config = dict(
    dataset='simulated sounds of rotating machines with and without faults',
    n_mels=80,
    win_length=512,
    rnn='lstm',
    warmup_steps=220,
    weight_decay=0.1,
)
Rows from block 2 of a small self-supervised audio encoder (BEST-RQ), named by matrix and row number. Each number is 500 + 40 x the weight over its row's rms, rounded and kept within 0 to 999. All counts start at 0. Numbers have three digits each.
After each channel's rows are labels from the 100 clips, of 14976, where the channel reaches its highest value: "top examples" is what is common among them; "loudest" is the band of the loudest frequency at the time of the peak. Only what is clearly more common there than usual is listed. The data: simulated sounds of rotating machines with and without faults.
# conv: width-3 conv (model.blocks.2.conv.weight, 128x128x3, each kernel summed), inputs 0-127

conv.114:481477522483528497423486559636492547516489494500479530527511456554538483524457530480447515468488524477545530526539530497474509521561484507496463438544424493474497540469507426526481462518477468579514471506483495528509508446553553515498470474475545498486469510527463444442474474470608535458483510598508500453497446506504499479456475533576529447613462533566530444534520560509562541511430
top examples: bearing knock; gearbox; text has "thin"
loudest: 250 to 500 Hz

conv.37:507474526466533523498544582592544564464497513497530505506494517503504490589482638531481526541541533511538566611478525562568482480513506506529526499550481567480536528521539486512567475528460512577525474548488516538541500523599554514502460457475506457519480535505532480524490495471553501473558562546540521489448443502551466513478542558539548434524498540569536479533521461508527513508457
top examples: quiet level; gearbox; muffled (low-pass)
loudest: 500 to 1000 Hz

conv.117:528543526533493400532487453485576523547524475457495498534474497546517493458461504484503565559558499527471529447558556470443515514490459600408464485521480503448485417458509480558434541488479425496395455486436483467512453486449536504532494580483477501489468546469476508486477524392521475489437528423579548509503482489511501480482461501499461533541495507488545520441472536541505492475518
top examples: quiet level; gearbox; thin (high-pass)
loudest: 2000 to 4000 Hz; 500 to 1000 Hz

conv.84:457533497488566476423519580515472467507476500483490523543556532501506513452498532514422531456494505556516479506546552517493491544496486543462511412521496531464488523527552492515528489488561527535545457553431397517527565477486486477453535493517504564532464512461440492439489525541529548465557497583514537490576472440527485440507530556575500463590485496468471512563439494494547603523537
top examples: speed: medium; gearbox; electric motor
loudest: 500 to 1000 Hz

conv.53:500513417491503535522466455503490455493464484495507531522526455488524500446482473518517429467449462492500411496501501519490551532507506519516518541456575435557505460517562517492461551509565536465458543490520451521430458500494453454557561493525521497551509412550509477477540492609509536504455475500406462478550593495451451470527514455524559551496533581460448485549520517490422529569474
top examples: air leak; conveyor; machine: electric motor
loudest: 500 to 1000 Hz

conv.54:459443498483484503414520588513469504493458514444433423537506497550513509562448561514490550548519482547512516550441480533502460511459509448510562530531441535459529521506519494525524433576448439563521502507519487540583520427544525448444430443464525471444503491478515527491447524494483455486451561601504508472486435483504536514455548465434551439479467468524460480530460507543507501508515
top examples: quiet level; gearbox
loudest: 250 to 500 Hz

conv.72:546472529523482457518510473422538479557542589502469532489499479507456528490559465355550560506529501476518477509550462514371519504484523504450478514552379479468469506496509521548427525565518524534477449529466538484517493510437463498501512532536519443493524551518495476566466544454512520540455504469552458606548488492519538513474513539508452499502502503467537523557465532539504546461520
top examples: quiet level; air leak; thin (high-pass)
loudest: 4000 to 8000 Hz

conv.1:496537413485542463470458491464488431579453481455500546537519415555517500411516492456519521537468418489459501454529541517487531495455485529461538442466561434543503468535566541534467500506572569514412464521448452475506493533485450468485552529559543504499424457522453517451458499520521528456499462548457494495545525456544527446529511549548502483497542572471458567535452481524483510534495
top examples: air leak; electric motor
loudest: 500 to 1000 Hz

conv.20:503423488533433407489452503449532471533485447469469439513510436576535533490498540432539566539487468478506524512516522585501496573505533490468512493530495463521475470476506529573481480555462488530451432557512526478550524542468481421476498535547563436455471477538544529566444528497520482520427536506536466594486499539559568528512530504444561482488475546461513531541481528523457493547556
top examples: speed: slow; turbine; rattle; air leak
loudest: 1000 to 2000 Hz

conv.2:496499530503501518439499570603568543531485474485484458527517534520485471548430539482462595529516564516526567558482522529469470522590490520503502530508487556428486445444561427561524507550430394527518485497499487477528468454536549555508478506466515455471497580491498469523510498452491483504426550534555484499456431512512488500466484497538520445553483505579501458537537505568545533477484
top examples: quiet level; gearbox; bearing knock
loudest: 250 to 500 Hz

conv.8:466426459458450475484564493535467524520470540539408492463508504484474514480487478450461459466474477409486451516471464501442507489570534422519427504453450473472501552440429500469506436481422445469489512534509519464469464405574514526486486448513497459464542483523476409495515481488521530517468457576445435490480506531475504507485509438508517516548509460537476445507554516439515491463397
top examples: bearing knock; turbine
loudest: 2000 to 4000 Hz

conv.33:495492545482471486470525514511543519503528529500485445543500469539495487528455477458552594582513500448552523427492484438377531482532509476504540483506420484425514486492462503531462490528431469489482494514524530417583457455559541532506470529519509414438489543501522474477492514449448427531426490527517542519480482449467589501477455434493504488517467498524552512500537545568569527441518
top examples: turbine; thin (high-pass)
loudest: 2000 to 4000 Hz

conv.80:544508525503529467487437496506532500504466464516511531534516439543533491460469476412493515524490489389522462493511527472443566552543498531435475524523476467478477427467525477513400520514516456474427489503466533462537428479515499522531556571557548443463500504528469462495519542496531477452412505477487482493513556492521526488508446473539505558610552546507554525523526642521533512504464
top examples: turbine; speed: fast; thin (high-pass)
loudest: 2000 to 4000 Hz

conv.90:557570551501545460479468518510595488552524402479540519530471500554580494484437475500474584532515532506478580515571563529473493545525456583477489484515495560474503412451527466578422513500452444524432450542506471475493499503471543536473505516474495503512526562509507508508504490432534509499445557463545539533455474515563489541511480563539497492516531554547552511478494558570478504498479
top examples: quiet level; gearbox; thin (high-pass)
loudest: 500 to 1000 Hz